python train.py --image_size=40 --weight_standardization=false --blocks_per_level=2 --beta2=0.999 --cautious_weight_decay=true --epochs=8.4 --final_lr_fraction=0.01
Rows from block 5, named by matrix and row number. Rows with one number belong to one channel. Each number is 128 + 32 x the weight over its row's rms, rounded and kept within 0 to 255. All counts start at 0. Numbers have three digits each. After the name is the row's rms in percent of the matrix's.
# convs0: first 3x3 conv (model.mid.1.convs.0.weight, 384x384x3x3), inputs 306-322, a 3x3 kernel for each
# convs1: second 3x3 conv (model.mid.1.convs.1.weight, 384x384x3x3, transposed), outputs 306-322, a 3x3 kernel for each
convs0.202 031:109147137139136154148145127140137114120120088103123119130138116124152103121123100102083115132122129094116132208165148184152150142163181140152131125152118176137153131121202097125093142103066130148124142131127140133142094097080141095072128112090137120142109103119126117129132127087116137121098156132150153184156161184158196185104071121102093137058073150173182151170139146182150153132150101105108101166166134130113068122151145130142181153148160159132139157155181
convs1.202 031:121110097103129116108081106172131102174142148192086083104153083108121118063053090156128112145141109089131134093113101094105089095050072123101084122092099134115111101125095105180130158160120101103086125146112107144121155068070168092059069123094127132118112109130130095104115145160089162181168152170059130081111131104105073105115158244136112176182049084128128140153139138240175118114121095123123112116133109152142128149110100112145156124132097123108089174103106
convs0.203 027:129161120134121162160146174126137159111105119129126118107146175174138140165140127116144150106135114147130158149144140200143162160161161150125168165117120145137184188142159085137123163115095154150100128132112112110119130150132127131142127115099176154132132115132135141135167141104157165148120168192157149168171144154166142182163129143172108115152136119128148154166173108230230139105126112092095086118150149106080112137100084153138176162122142143119100122140172
convs1.203 024:118143137117143168080136142078137155047078157087105135133113126059095099028090132147118117108141175096130142088088067096070063057061117115139133132164118137143104109099124169134138204103135197121084187139110109136108179104086146152152104135164115114111132113102132141119121135234097098138227156106147142113150130124140112096000096100074047000020065053104087127127113051173105077160134133142128153155138131164124137194168141171134130143134120175143122189123158
convs0.204 099:133117104137117106141127114104112109133147128142140147155128120166130127160132163138122091157125111148138133177185203149150135162125127144139153138128126153130109111129230091072171163148145146119111134088080101071070165150155143101117121093103171147148155123134144120121102079085143142132137166142183137167141116144129137145122135255100085253148099201191116127123109143111104064152142112140118100134116107175118112163119124121123148170116139152097119130077078
convs1.204 094:131136126158147115161147114114066079123087081114083079155157166147152147155119112120137150166136136176144133176156143111137125107105085134125113141131095130103089138139105147149129140153135204220181216185153199157118165198164188165136199149111139132126131125122117119109041047069061098134076124164144144117145163140131143098085053074000064122000075124068052032031069085048103122170159136178142113165129086128136140152137113173146101137130111134142117145128106
convs0.205 126:148159152120120140138135129107114102106111081135123094122141146114140139119131158138116113119129116096133146210166102158134121074077192104130139127153148136118126108133174066077079149074064149144146150152146137140186126127123123111102131095089099129145114145150129132129153086061120105098112133156137134159139119155145135148100175209081082141084064180139135165156117152239174140168147144120120145129124150120095077130169161082143195079156190100087126150113089
convs1.205 128:132103082105107114130116122124125083123108117161097088063131137104104110103067080161125056103118141100119161041126204138107061130080032145127106142125115126123105167160129131166151180139109134154137098132146103121118187125089132147125082115130118130131126122125141129110114108137127117145194183175088131174128119104180120066015134249201125064175115049149133142187152100191165123120120131109125109134121092172131075133128135094121159142151114145129096153134115
convs0.206 019:134107129174164140120148163143113141149149106165146174106106155140150105158114126073138118155161140110160168132115126141145123140120122174145128147139116140145180127143131124163134189088113131122121099146151164112118148127128181144177130159128172148107138098079163156127207134131155161158187152187142140185146170140173172130120077108126130094136140073126124111134127090181171146111116124120110084124129120134109132112132118122138178183139165143101126174156159
convs1.206 017:109111175119171194073088135100122165088106134155077110116127099141130088047143110131155160083150127165156139184077096133129110068128074126098071132100104147143146080145178110151193184187163154116117150148120133152113156079064164141128130133200101144120171167076133149057119085219141113153120144108115134159161111076063095108115023164167108000073062008085113118151108089152123046164148109156117105090169181153187105155127165129165183107074124121162137125147091
convs0.207 019:156171116174159112146133105115161112114106112103100132151135136130146075136093124103144075135158111175098161181154114088079124079082158179139136151151154168163135134154143142159134177116128132123151149142144130121135113161158180121138171119168107142150079079083133150115134147153150133122189206148173134156115120136139174118092101102082150119128080108123133100109041101187125089167138131114114155147161121136111124161176175130155186161156165162129134154157118
convs1.207 018:128129133086101084086137100116119118118068119127101075078137091124159160111109059145176121141091104142116138099127167079115161133104012107147102131140082105119146161129085147096147161196146142160134161136143101146124131104151132099080106136187132144086121139155091097134116119123062074141138136142129080130093125187150149085072087114120135128177111028108113069088103097137102080153135178089129107118112101129150140179157119147147174136157117121101099132083117
convs0.208 023:128126159136149125162116115111121132150139161133100153134141102144106100100124125159164143139176156127157156111109108040043074033029053107130153110141142117109113137158139153182152157196200137132153165144143129123144166170148191182177151180168129082123111127094085104131143196183124152181134145139129115113089081122110111090083082101103091093104109078137134123109100128114095092119110127103103150100095092145132187115168147134123151132101120155144132111165127
convs1.208 017:078150153091141140191178166163162074170131160141143180109089099143113129115115069070120078089129113098090107158187189128176117202143095106175105111141112152123167099100103129068102158115119067088126091143133151132103080134155115074051146101169095119174141180161100169125176112119171167130081129113158119189117200134151170101237236200190216202127139031190156184150139138106147100119129143102139124134136176140084117081078100134163148116143110102104154098155107
convs0.209 020:176182118165140137176131127146139145134102104103143098147105098160109140136127096113118109103090116141108152183145171128156188141114183139146180149118141181165113141157195128138178157148124168149090118138143130122117150139098150151154159120127158164112150126100176109151161151106162165118166164128187171157160143138176179155108127140124148159113077053201142143099119114179176144090133114124103099141122096137108125120138112173114143184129144122129117163140153
convs1.209 018:131160144104078102129079120133090099083087149090125119075132095097113092067120081107170148130107147096163173083128121077101085032026078096148077142085059092137102155149112122110128154114108197174095119103101099139095167149140168123147150104085089110095133124137123137083145142133112103104166174134130087144074100076133086062058088047035148049023038087110131059164101133131132067147135093130114083148156137143131107159144153147139123118150145159085089131098133
convs0.210 032:116154158134160162127137146118108120119105097103070120120126109114137111136105126091092055124140082089099140218165141165117161139100227136146130155150122144147124138178184118159108128130100154134112129113127149117155117068099141122085125098108110123110123109120152111116127104090101093099086103082177183174147126189172179197080069108077120143049090159164164127123121166090117157145120096134143115155135140132111080118143147130120162140110152170136144143159154
convs1.210 033:097091075139122100106118100156173072139155125135124087133153060118119077104071068167105105141117138109144138059151115101132122118105089143085087125106093099077071126101100130198133141123119128122118127137104130132102143097099157102056102139077097109091127121112094097110101125124102123199163132172054130085116140100124102060090222184054133108143070081130148174108091110159095136120091072109126083105124075151089137124078106126096140115134082125103109112109118
convs0.211 022:127139120124137168135123135135112147149149145093134146086098143117159144106157119113142127091099137099105147114123123161160181133166181154167147131143135131120143190172162164157102142089093121133123104110131126127126106117141138153137144108105131114147136131093167136140123129133125168123088096178164162190192164191173187153143115121130112078076046053111128113132179126156202189100135110115093118166165107112111117144137110158110153171123128137141129166128129
convs1.211 021:155159074099134154090108122142124122116098105090102160115166073117108132047104123142161145104179120137129146087150061089066107059069095106133121169153080126128101125116135128179153156123108163110094117117084105080076137085059126173136059146131113156115112133124101091121143139144110110171189119131116115092091112101109063047070117162025015088135123157097131137156121125163123058160142066108099085091125092137136156154148122112105117109104061157130143111135128
convs0.212 038:146131138133144134155145148125143135112159146159159155128125152124160128136096110147121140130130131142134161144183130177173148125091131135124129120139124155140157180120169092127116153151056151128112106109118134127138128133125138122108126141108132139140134130127143117141161173122124175166119129168141151150175139148124143138146094173092127127092115108128141152187193125146215119140129136120076098122125145134109131137139135170116164130121139142103120132140143
convs1.212 037:124107107124148150111109157110125124054071148107053145148170150113103125058124192145124121141162142111142156102191151126096072109068106123104108132131151140127113115107093102108128152117156203135103173164141122112097137039091168177139095170194115124111140123121152127102100140194087123138195115073099158154130160135134088095054206195058003074147074074079100091143092092201118052141145133151160139160096115163122101167162162133145129098114095138137134164131127
convs0.213 177:126136147150154153151144126104092094101095090133106076142129142151143140152127137079100136136140135150164147201130109175102115131099149151128126168136127139134128104137115129117060140071059179155134166145147138133172137076078130117080118102075112108115147122131145135147090111171130125151128113157157158142162112142163136138175201166169175173166161204104166161159166162165152099132111109166131116146143143150105075149138116174176159115144131133135135120161172
convs1.213 177:119112100118124126126132147123150161129128173165150146074083088097083081120085059118106065106112139114125183111096127134089012126096000146151146148156152137144139145155168146149178176157162080084073089103101101114124115094088117134118113139134127136139138139121135125096159163156139138174148146179124122150142137099148125080137163188164128036148100000197219204185201140156146109103104116114121124135140130136138105134142143122139182131147138143140129146149131
convs0.214 177:104117134100117103139140128086102110110107129121118110125118103146126114146142134143138151140134109116108068067031037075075071124155154123122112097111116115116133155115117164133107159156141156141141142126138140105116151103081151133119107121120122106112112120130133136142114120206114128152177191143081082087090105106145125140097061060153169106173248169055123157071119194069030112146127138082115102125157129125149137086122095055089058158124120129145149130153171
convs1.214 150:147134144153132130164155149161157160149159153143184181144113106166124066132103039135147151147118106135098080118092080177193167166199173136136141143144149146153170134147157117123145146168172108119147162133123163143120137146156149104106154100078124120127139147148138151155132120112085137165090142176106085102138157153177218209117090056151193170101160141128136146112164217114157208132122131143142131168166151132140167146129146157129136125143156144147154152182172
convs0.215 030:133141158130138160136147122118133117113120104112138159109129112139102092104119111119132117135132114139127143124171108182179128094102162132141129155129132174137141177148173138142128220176097129144118153123136145124131120123149159110085169136060129131116114129101105121145184159140083139134085130151136159112129157148136164180100047073082090086095100178160161141193184133141129105140128108120103125133150145110112090099141131087149160126122100167132122160137206
convs1.215 032:090100062096127152133150135123128138104104140174096171118150132135093110099103128169091072127137138109102155081174161151095067133078124111099077118135115132125114093098116079100089190104147132115069138153112120135099124069041141104094093187116122114102113142108126123088123167203119137195144136113005121126137114099134136149127235255178034095143063095097111155166134149218139100081133113136153113136139129137085090127125130101130104094105059148109110173130170
convs0.216 161:122118156112131181139128153131078115108094103145134100122130158145137153150108122072109159123148155151177146130123149185097137155104142153151148142138126124123121081116087058132098104134109143119112139124097138127132133140160115121139121135131144133132146126122134123123112130175156154158183161136148112116136104140169120125100168052101119072139221180113183126147179138139135063150118122173117120144134139084089103097114111125172136145154123145138138106157180
convs1.216 157:111107139112126176122123164102141179119135186149174156133119103125092083114095086126137147115113187129122189166128046165160000148130015124124137126143157128135147109106145124116167162135169120142124121137137105123141146135110106126167114133182133124127138134108129122101099106172125128152153130126124108112142145098141116084159134059164138000145121000130142127147177103153156077110119144118133153127132156133136151126133189126129191130126133148136142140136149
convs0.217 029:160137149141120125135121142128127115135118131155130137118140149122138146123123125124130074155152135187148124148185186140150167149120106186143163142118123169158151154086143159117136187161091128133110139111111115120098133148132162138135158114140176143135135089135134126136171144112142166159161174197177173194137122147170144151119165144123144164140098124212126129198165136188209159099117127110099114136144123138096099141104090185148153145108113152106116155114142
convs1.217 027:126145135159156156113129128086095111048126143029055118108097109094151110049095142145129120139124122139163122121130083068145121062041109108101095161114138142128111124112133136120125189146170189150118228121121168147134106143085189122117185189179128142116147158099150121095097133196094144151135124115135144153131196131125132132069147085000147062000000049100126062129115085126092114157137130149167130144149133153122154162155127160142127133115099144155092155131134
convs0.218 097:131126120125128122111124127136148134139160172136121107100106101099103111112083090106140128139140135144134097102163187108122138084089067129121133123125127128157145115073085152176164104127091106128115108130136112135146088077075090124130090122111138142142127125112116120125132171166106088092140088090149138141121134144075090128128107117125079117080081054145251207155139067091128124110132138106129108099145144104181192156128152214132095113096103137150140109170216
convs1.218 088:094083110094103109116144146086100091122155130034110129128132124157155113125162151104098109121122122162189155172169158141158132040039104091101118094098119110123132103097122095093103097123146071083113123095114132127132065082122069070109174190164114108130122129116116116123165164153159165152107058082137146154119126116078077112207216171197211176012000110114114136118112138082047096107121113095112119114120134099104111098114126137157143105097118078082117080113144
convs0.219 050:123157156146154164117133148143156144157148131107129106132128123120138113130114107082120120081119129102102129165156122195208189178171164124117136121128137153141134191138137136124122129123074131139122142170143147161151072071088116095069112104068137112124112114137139138138127129111103132122064090141145169165170170166132165166168088100135089107068099105145155149183211142203249184119118117099131122118132134098094073126135140130112124116108115108131131135155166
convs1.219 047:099102099130130130086087106125159183106099151158078129122149105093124107073115124152128122116135135086101167114097083077058053054080088106083111156145132132119102100098095134128129141113127129108047137148103090106099129043014156155083069104133116108123144131132140112103159199221149130191226148135086085075129108114094083067166197246071047079155143105141111181153126134242156102099085089128138112102092109137116122141171150117104119111070094138130112156140119
convs0.220 246:136133131131107106100108138126151143140162168119112146127125098113119128151125105107152146118107111150121091073149142101158162139150118130105084125141122103146134139064090121150137061097075117128117116135129137152130069075074055126104075123095135133107144139110122126115103142140098060088140081109121126124132152160098095150157094072148074082047061039187225176183174061090166192106134127122131115103149136120182179149109115207098047126093074117109093103178220
convs1.220 271:095092097101119107108133128103114108105154130045107139137136122134132100113152154117107109139145130157178146160161143091081091023016090091090110103115121103112114099094119110110120099107146112090100140109105126102105083076091108103112155187151117112122129127120109096108165184180164170154141080097124133124105093087056041105183198186119136170048033132119122151124123152109076102113114102104100098097091122118102094132141143132145124094083091080087114095117147
convs0.221 058:119143133128127154156147165138130131090109134107114129146167187146169165159163136068126150107113134132143129158161172184175141186163165155138161145121124143133154171104100101090116118083106137140127135148130135128128136164151163149128162125093167154150151117125143122139142130102152142158113154192172159150148129121165150151170146175172093102174138154141122110235226147255255164129124130107109092134121138103081106144068062142127150146135166119102111133122145
convs1.221 051:146158132129144157084122132107153222112090180137101134102122116046096128014098131127143158118096153108098133141097062102105088025078101154134122155172144144134126134115143163125171175160141179157094171144099093114107144124054137189166118128176138133110166128085124143099127152217129100086209170104161130110169173123098134124088028077016037000071116074122128103182164061212166070168144117170149144124124153169155116164177154153127148134127115168147131163159124
convs0.222 025:131137165119135125122158140131121125104147143142127145133141124136129158167126153157159142119142103137139130155145171122155143175177152176150127150119135143145150190163179143116107172147125143113155121115103130110095150130145167132139161100108153135169136123126170136142148158106147140123174183165186128155145156127192184176107120145132098132140146145156109151163126111177175150137132099115099110142110121122137100171087119134135133164116163156113085151130131
convs1.222 023:169153153125122142152120108096084139116109113078082075129139157091105118111111148124188145186125125128154135160082076073140090043121114135110133140102097151106108129107130137157147186186172211189145214161121159149126156153101159149148152152124150131113108152095109117107076133171089111162129150143161136124136165102131121130000015079000071105000039088060102103094133091143123101205133097176135109123119107125145148208129138138110105109091085145159136150141100
convs0.223 280:129121151119121134135142123135063135115075129118102106118134143138140157164139158070096128121154136162194146125102078180086106112104151162137139147120137131105133076127083113124057105101092148136122149129137157155139161140145132130121129135134139121120151125134159124143104083131159111133181151138151120080111090108149115083117141054163169099166209183135182136097150127136113067167119143163127157133148153109093070117154115158179123161152148136142140123151156
convs1.223 292:115100125111102134137125143106129135117132140139180157111104111130103075134110047108121128103096161123113179146129089164174019165165009134128140122129136127137137129129158124119163150144155100119153105114147115112136131149150099101155111093138131127127131141113134134102132092110142130145135151177142103127162141087171144068147154077171195006142162003156173131148190126128165122111103145116110137137134140127127145117108166123113186136142148143136126144138131
convs0.224 076:154147135126120130116143145163109137115096111110075103112124136104121151133126149114145145071124158115159166107063060180084046197100102164155153142127149134124127056105113077168129080161093142141097162141115143132120180201152160140170140129148158147127144119119136119128097083152137121134154176158151098069144114100127123134084128091043117109036128135134101112093089108117134100156138145158116137136099130138135143096126111102134119166192166161160150134134132
convs1.224 070:125114154118111133147101108124105146140131101138158108119123118120116083111130106123128163105081178119100120136154020176189019200190128132116140121128135138118129126119158145134129138116107122147154107126137109103115124140157095095190115078087124142123126144097138142130115108126160145128148162171142136095180145036176118115127150000166189000196216169121149097138176101157199174133133147124121122116104117129127141101093177111099126135139120151134112125119117
convs0.225 042:142131113149141145134135137096103123108121123096125142112106090124134116140105111143093122144117094144095124166194186157179163161151140140149124115124126140137129152138185116128168200152135122119102137106096099101089127086071140133091111121120151164140150113118147116141161124111137140136138121135183169177163177176147169139134104175067091141109097129146134144116099130103144127150128125109091090149118107152113131176138136151102140148129115136098099132106113
convs1.225 040:132122091138129120119118103130130099116136142121098130171162144155145155133160187185146101145166110119156169132128155142077125135094094120103113137093097109102074080100101101163144148155157212184116171176122149124113143122122195150100145187146136139126132105116109114100054105117035097111111100062105125091105089104117095052041094219048033148139102130067076122105093108119089085160136103151141093142108091174145112158134090113115075134134116140132127129111105
convs0.226 031:130147144139121146158113142100114089122120095135132139134122122102116103126144131134113142128148108102112166181125128099113149095122151149152143141123145145128104120208177161194097146102107112145136112138151109146115134128143146134121119114133140130133114100137139120101157118064181167118168155137149147145153155162115123118112118197089116120083064052121106106049016105130076100168145111110111118137111144169170154115178176111109131136155195120128130140140073
convs1.226 033:107121110085092075122060114120147066121113131138092091091146143090144152133101118151129096130121108115130166093085192097120156155141069142120127108098057093075088177144124121159165111087105124159133102130136093112115147140138121143092062095169134090106088118129119133109137110094121095098191165081109105199057095133127098016064082181136101160247212042136106085151110102137126100140105132103092146092123074143133093139097086100067124140137124121102104107073090
convs0.227 023:148150141122127144175134120120147124135119150076137118107106112132103115120098117100103143110134104110118114143131102148195159117169168136153105143113110123112143211174130165135128106133075133142126143125127153171168085096121130123085127132105112129126138123098129120116135112089146118128078086133184155143149190187141152153112051064117071038058057057089114122109152134200188136145114113134148115114138107096143127111147119107104121176158155123140136127109124
convs1.227 023:129142135099157115090070134148167141109103157145118149120156099069102105063088170156131137113183130086120169134089106129050092103125122138124092128101140093105083116093128114102142104116140129098047125152120050086119096041073126151085076104137123113090138139107137119073151151189144084164218156111089127058137073139054076089163157220111061125235200136151121155192094132240157050105079118120094112100106112144109113102125104118106120087108083140143114142086129
convs0.228 034:150123151133127141126141153127158151118121150129133137100104118116100092131143139127156167099128099095111091087062082060106071117195150113103112140117120142104112233197169209197147120118152130121130112128139134167132122166153137150165112128123101094128114110128139112125110094101144121107098123136123110093113164139134125110154139125129103068110089022118093131077090111104103171136133138122142124109140102130159193128131143141091127154166198116134154140126105
convs1.228 033:122176135102137112095125102112123168141097133097109111105115125111143170164166148100179106104141133137106129118001129119136121133187166124124139121126093111093103126128160090121205131145109125121100119101129128110117117167093076176182070087152152136119104113111112150119172179152186109074167161107171102155097093121120170086086000132146156079167255175182093139133098071118138109149122132113104151096092115113164111099108087090064124097112163096099112097107114
convs0.229 037:116142142125135156146149160098132127123127110119115092130128113149102108114122138177141131144159182131117123115118072114107073169130103120140130115147141122124135099127184101136167146170208146138131125138120100112106181152164168165134143115133146114115119119117140125126122122192133138199193175186115123133143138103164174169111064107135126131179147157150121148100114127071043049173134140111110114151126123146135143114149151078140137191149114136125153136132153
convs1.229 039:098115175097111102153166182178136128181143146135103175178114105144100108134080114119115178163154117092163175145106017134136164212099095106112132109104128164131128158140140125128120120138177128154119131130100104145150099120182135082086120188126103108102104115132131121136113132116072132153097124127100087074058128169189159152195086000167137197166000007141148106129146124165126085125140128109135143142164145099116165128120117137161165121155138111133121138149154
convs0.230 110:124132140113120110149176139127074143102083100115104107113123126134130123143143163102117139128161124136172156141065047168041032121089142140147147133129126142130143093196159108166122124180156154151120165129116146143132166166155175166154132148160133125117140123132151131147109093162141133149174180154132093074129097088154158114044081114091114128113234232175157123075090129125112081166119131150102123140143149145134119117162108107137118172145154131131133149183174
convs1.230 098:123100122129102122145134146136134113120124133147155144131121123159116079155099039122128124119104130123067152142132122180206071208245019132126139131111127125143149118135136105095140137134152113134145108125139131131137148143136128099128106065132119124129121135130139155119115091109104122164130163163112092132148150112195205097143138119181228068184240000140150146120180158120200156116110140120116118144139142130135138122111133122091163129126134129125119144142125
convs0.231 026:138110115127111115141133143103119127139134157109113102119098088127127113101087121118136154139175163140171154079107094028022076026052091137117122100159113109137143113152146163168176154198154155130134130115170143164153151164149174172164172155201081108118118110106072080094156156136162172135129124107081098119089110126095093121119104095112135105101075053130125152064066118110108143143139149120131149129128148133186163130141160111109116129132137149161115150143104
convs1.231 019:151154132135138117087148124182172100147140081132131144096078084132138113165128132084067138115108095147138114086154145105180217158163160115173122084127098134126104134151173134118103134140089037101150033110095079133165130128156103087125061141156096128161141147131143134126185156073145150142116144128123114155121162145101126139199228120194187192255103155215202151133156140143083132069127114111147104110088116084149106080065126138115121127160124084109146104140138
convs0.232 135:152102145145107136160141154112092116088081128102059142122124143152112143154117144129105096149112098163146141096115151100125155138151134159136132162101111154119115120137090087115098175121128117119167140109152133103120192137114182109100180156131138126131154102112167124139096168149134185172185163153128123154109103156150127144122196077069175044104156083173032032229053115228148160135120155144120144141120128166116115171070080152100144127083130149096070131121085
convs1.232 130:153117101159123100139126106103162125076158106079143106098114086070133101059115116138128101161129075132149102075118177036127211060107166124121125137120110140098097143130117158156122175189152199122107213138115151142146163120105216121092190150113131112119119113130116115121109117120094123127119117114147099134123127181125123167019127152000115183046089142107131149128116133167102100166110112168105113144124121166133108204121069166120085143124112154129120158129112
convs0.233 021:162111148137125136137148132131126123092147118108092133133093086106098140106119106161141118123086096114096145108112172112162182160160123138161155148122146170146134185161198170147121172145176152120102114115097144079125160101113156102120145136094148150160132103100110121111129163123126128134148146164213182183186172157193148180123098099128070100109090091133128187114120159098147154126134081143067121152141141164144104187122118123134122193157139131093130176135124
convs1.233 020:100113074132134072106092112112118123090074099083070109156104115104136163097120151177176161155138122135134130143103119138109094083145137142133082130121120104060069087080126170117137132151141158185142145138123112136138104089084147114117125128069126139086103128089135134110100112147113124140158116158147066061138128084085150068054082132052090157011122169125058143113090117109105121166156126165116088085109093114130132135139107159111090138083071118121087099122118
convs0.234 159:156159161125112117116105108121106123112095112117093088122122113136110102129115133111126159135130139127108108119110125100096103096133125125116121122109110112118123113163166115141137108124126163151157143123125131105113143160155114109089100111104115100117125116129136134151142155226138142193177186174146127130086079097098095111178142125183157139179193144108085100094100123080099157141113138127103102111109090120135174128123124108089101103099121108124115117155114
convs1.234 153:165158157166161158147155161165159163156178188153193187147125097134104067128103073127126113115116114122118128200167175198179153177162122154153158162166172158163177149159157160161168161172184161158155163146141154141144166148132175143119174155155135147147140149159138144136065096112055101133074098109166162175174182179159174151135126125126121097121097043125140167116160199113137137171160155172173165157166168144149156143152164138137155161163159167181174162165168
convs0.235 020:130147149117180119139121148150122148111131148172135122103151124125128117122119111121144114114129100099149141193159160159106133119094184159143155141120169156120135123174169142176147217140139127164115132101098165144137139137129158111144150105127111115125104094128166140162131149117158180144172131166144157144198145171189141194078085118158122113087067097133192115182146100146123118125107123101133081121140130127096125121126119144161194181122119146141124191184169
convs1.235 018:073119121135150101095148132093175139133079149104076115119140158088143113061143119154114140109160142097137179089118145134127056058147061081124103153115114114161119101133083104090105139150119151083095126106133164167082167063075154133124138155193115137084106101083151154113107102154139140218172143144054035070074088083108168037097147186116135108084082037129135111091104141132126094128139125141119142106115082141125137176173153158116124099120112135108082148105088
convs0.236 111:122154141114126126130136138140135090142115069119098087117157151133161157144137145100112118096130122111129147205180142179122143125086157134146160138126130153125126053096204057066069083034034135151155111142168132132169091141153131122108176108092126144163122130136150126130149087025133133081094172194145143164134117142135125146107177244035091117011054106176178143210131151255233175136161159109110126137127150111097066148111121153092171068148199094106118156123071
convs1.236 109:147132112119119124109103120123130117122089096173078073053135145042096144051045104140123101100112136089111156090154171085122112064063058169137106167139118137122117200154124180165143180149126163175130105160155089105122195155109156170152068105136139140112143146127134137118097089108125096110228200164143146136135135114133113085018114161119113091158124073151111100214149072234197109152145131136123121124106089179139117159133127112126155171146104186143110170137110
convs0.237 048:125148175135138151112135144116130130121104101104108108159131122145135118116103127086110120097126117086116125196144101169169159150167194130141119156126129164158147135169133120117089095097076136140125167155139144154179129096067161120099124095072129132134134101109132147133112097117083108140072116127182150159159127158170175199146077049129093104083129215148138121181174128163183153139127112134132135141148158118097066116115125115124174162140136140130154125119178
convs1.237 045:109122109135130119098098133140153152130138191171096115113118063083132079038061064163125099141139114082138162057084083116109116139097065109135107123121128110112099119119103120123119164119142121085053131145094113126119124059060164123050064132126110139113115136110141130120145167210128167200166168178087112058119131115136086080085187181100113148203089042147178176144152140230174113102099068115102114128104085146118131136117122110120138122099106150131121136123102
convs0.238 032:108122139107147151126131153137128121141104113140123110117093109101136145168153105124144141087089135145135125059093187110122165178156045153118127122134152111116156158133128124081154063123105126130136103132133121143135136105117090099120123111171133143147118132109106121106135123136127118109153117149146162135167152137128141133136117117130074097121057041122098175116163171088130162137125158099121125131142109145145159167080148137144136183169145128141100148132125
convs1.238 034:087099155106123092111113089175132150184129057102121107132104105114116118107169164084108197134127113146154123182104039100141137082113162108131114123138096141091072131142131167138133111132130075104140103131133107130151055112141142113176157118099140124116144133112096118132134117099157125091127093133162127036096092100034113132255126036078161180087105202171140139149098111142074114129131079107106081068113129086144127100121123106099082133081104096136139076134142
convs0.239 033:106120171140116146165134123091124132104116139118110141172140162155151132111083136155097138140150133166100150173148110089124162129128121157154154136135155187163162142135142131134114213150160129152147167104101101108077148156158203186132149142130156122135140104108137135121147152145115153183196176201147132134131117127182173166108089084075147150146152141187107119157140157191160081150134129108105121167123112144090116124131134140113173117110122152101122131159125
convs1.239 035:126122135118132116125111142138094096108149162122054127140118088077129116069071116170115125146135083115122160135145105106128218143082051115102116125112125119136144143115081147121109179187181157139122203181134113151147105084128179091052106188195134153106120152141130121114132181135082109193163106121130137108091142210150143133056167116000084207152022000102086109108140142174119052163150137136121165146135147137144148166130119120134165145128109128132119187137151
convs0.240 018:136118187111114146187166112133108162108108149146125134125110134107158167095075106139103159159140124181163121107161124131157154065124097182125154128111128152140173186120191157139135148167091119115168165115111155171150197175121132121132170156173148130122113110108127094143143178143130167166136142188136118125128161163155110147077154125122128098075105071163121132175093131164154191144116143088105099133135113110134118114133172152153160142158166157142145166102117
convs1.240 015:172112134139169178157155117124090132077061145093075082121082148094086076020072163108110104102134087083119175096106070091157126102083128134079107153171172120140168160154100200167167211117115125106107092175146087111133172077091124120128124100153117163151086116109098081100094181184101099121142129113143118125166184140143117120038131167093087145106006036154118097186079113203119074166139081129156144115127119188164108186128153100102100102141143109151109160097157
convs0.241 093:143126126138128104134112126117120143136129128133153162119099071128126107134152126120094097132105117149114123156171174129164166126131137143155135145110095127109108148201196108144144097096125117115110103111123114111115099098090119120124113132134144157149136134120120092100121108095165140101152115110158163161149163160098116120173152202144113087115064040074093104077076094046044104133131107124116094131114101119105154159131137158105123110127141104101083130103058
convs1.241 098:139151129140144116105100098104154126095117136109096128127135132119165195171201201124151100120152124124121163154108200118085144152160098122138132125109091104070067125130127132152181089106137193146143146131152116113132132135149159193169106151174135136133116110099111104074097125087092053057149102042149132164111098137109084030081083192089049135204215142112096113111065064105073048150133134122105139081089101148144119131128082084070081114126144128122133091072083
convs0.242 121:141145133120120125141125132127095074130099059119104077139134128128147124130135158127112087100138117081117146235128122150091143090091177142139131134122126138109112066159162060114069078023055131131137137141163148154166133141116110109105120087119118124134130128138143126133122059067133103110140145172156116166144114141165137114119211201082113166061058155174183143137116132225127127156130132098105139136127145150112085125126155121147212102170200078087138127097065
convs1.242 130:141127094109101113134117124138121063141111081176126084052098136097101120131076050134138072117108120131110171070099197110122087126128003156138114135134108124132112210186140141174169159149127127173164086132162117125127181176134133152131085092131121123131110123122132137109115070076127104140164180194117107176112122128163153063016068196147150067165172019149119113155158104146170133141130138104116124141131096147155102131117109109110168155166123143143109146131112
convs0.243 378:111102130128125173123150174110107101145158170172189194103106114069103139093115140123141134102133152117176160089131143091116109101101065105138148123152141116146132135097132211139193228168161087098111090084078086061076079139208075145210065120171122125126130145126127140125160186159161147156188159127111097137117116156141117128150086141199086072204184143098131135107163127055063065097124158088129148106135136114177188067144146100132095105099112112125111075111123
convs1.243 420:096118143118147159154168157087111131089136135101147134189188170190199178181191175103127157126152154165156128195163131172159171139157192101111128110130132114129125095098109101113100125158143138135162158159186166177203118146167140168175187204181128124124129126128115114128087097090078074057064033034136125116133123138116136173192149096136106095072077098098082084075048065027021061123134148130152164140162174089114143108127152132129125097102124094120140105146154
convs0.244 034:142133107133145136148118128097131130142159128170140134108114125154146119130146092136138122146155112143156096159143175165118129134118149153135138152121105140132126174148188116178167184172143138116114103107072085091102157138127133151150099126121190146161122123109128113119164143146181139145154135158172147168166153153174154125142121156132119160202129115156170135134154121073144088141111114119102101112113126151126152161144137169125158146111136137090119125120126
convs1.244 031:089092122132134180151127135109150114078123141109093148155178166157157174121179180152136143148162155153145184105155154175125092141113103105100125138115138143129089076082118103092156135136172206167130210179163163135115137092100137179140154201221109109103153128126143107099091129138054088095111075002055123123118132144122086086066122149063064003061077031058092076082087073107063000140120130142149151136114149157123100140133131134150147125129122116120123147132118
convs0.245 056:111141129143137155156141138121127125076110106084117131107157163133167155143145114080102142134102143152161164111132140174177103146173115156142149137122133149148151143085079078086131103086099145144146119141136142136125123154168158130145168138115145143143136120098139142131156120101166172142149201215156163123141150116136155125154109162145048082143135146119073120198160144255214144121134149132123102143122136113094133151087093116151173113140157113116107135119129
convs1.245 057:120164132124161163082114122141143232132064192185107124109116125056071136064103140125152135065141171102103140183084112172071105048116134126140129162155151128145100116130132164132178172150169154170084119157122073111127165137066134228172101144181135125116151134102114117123074123170117070097198141091132138116183127134088117131119019131142000011113158100133107124216135052220166055161145121152136144115107147155162126121173140123137127142125117170134146142139113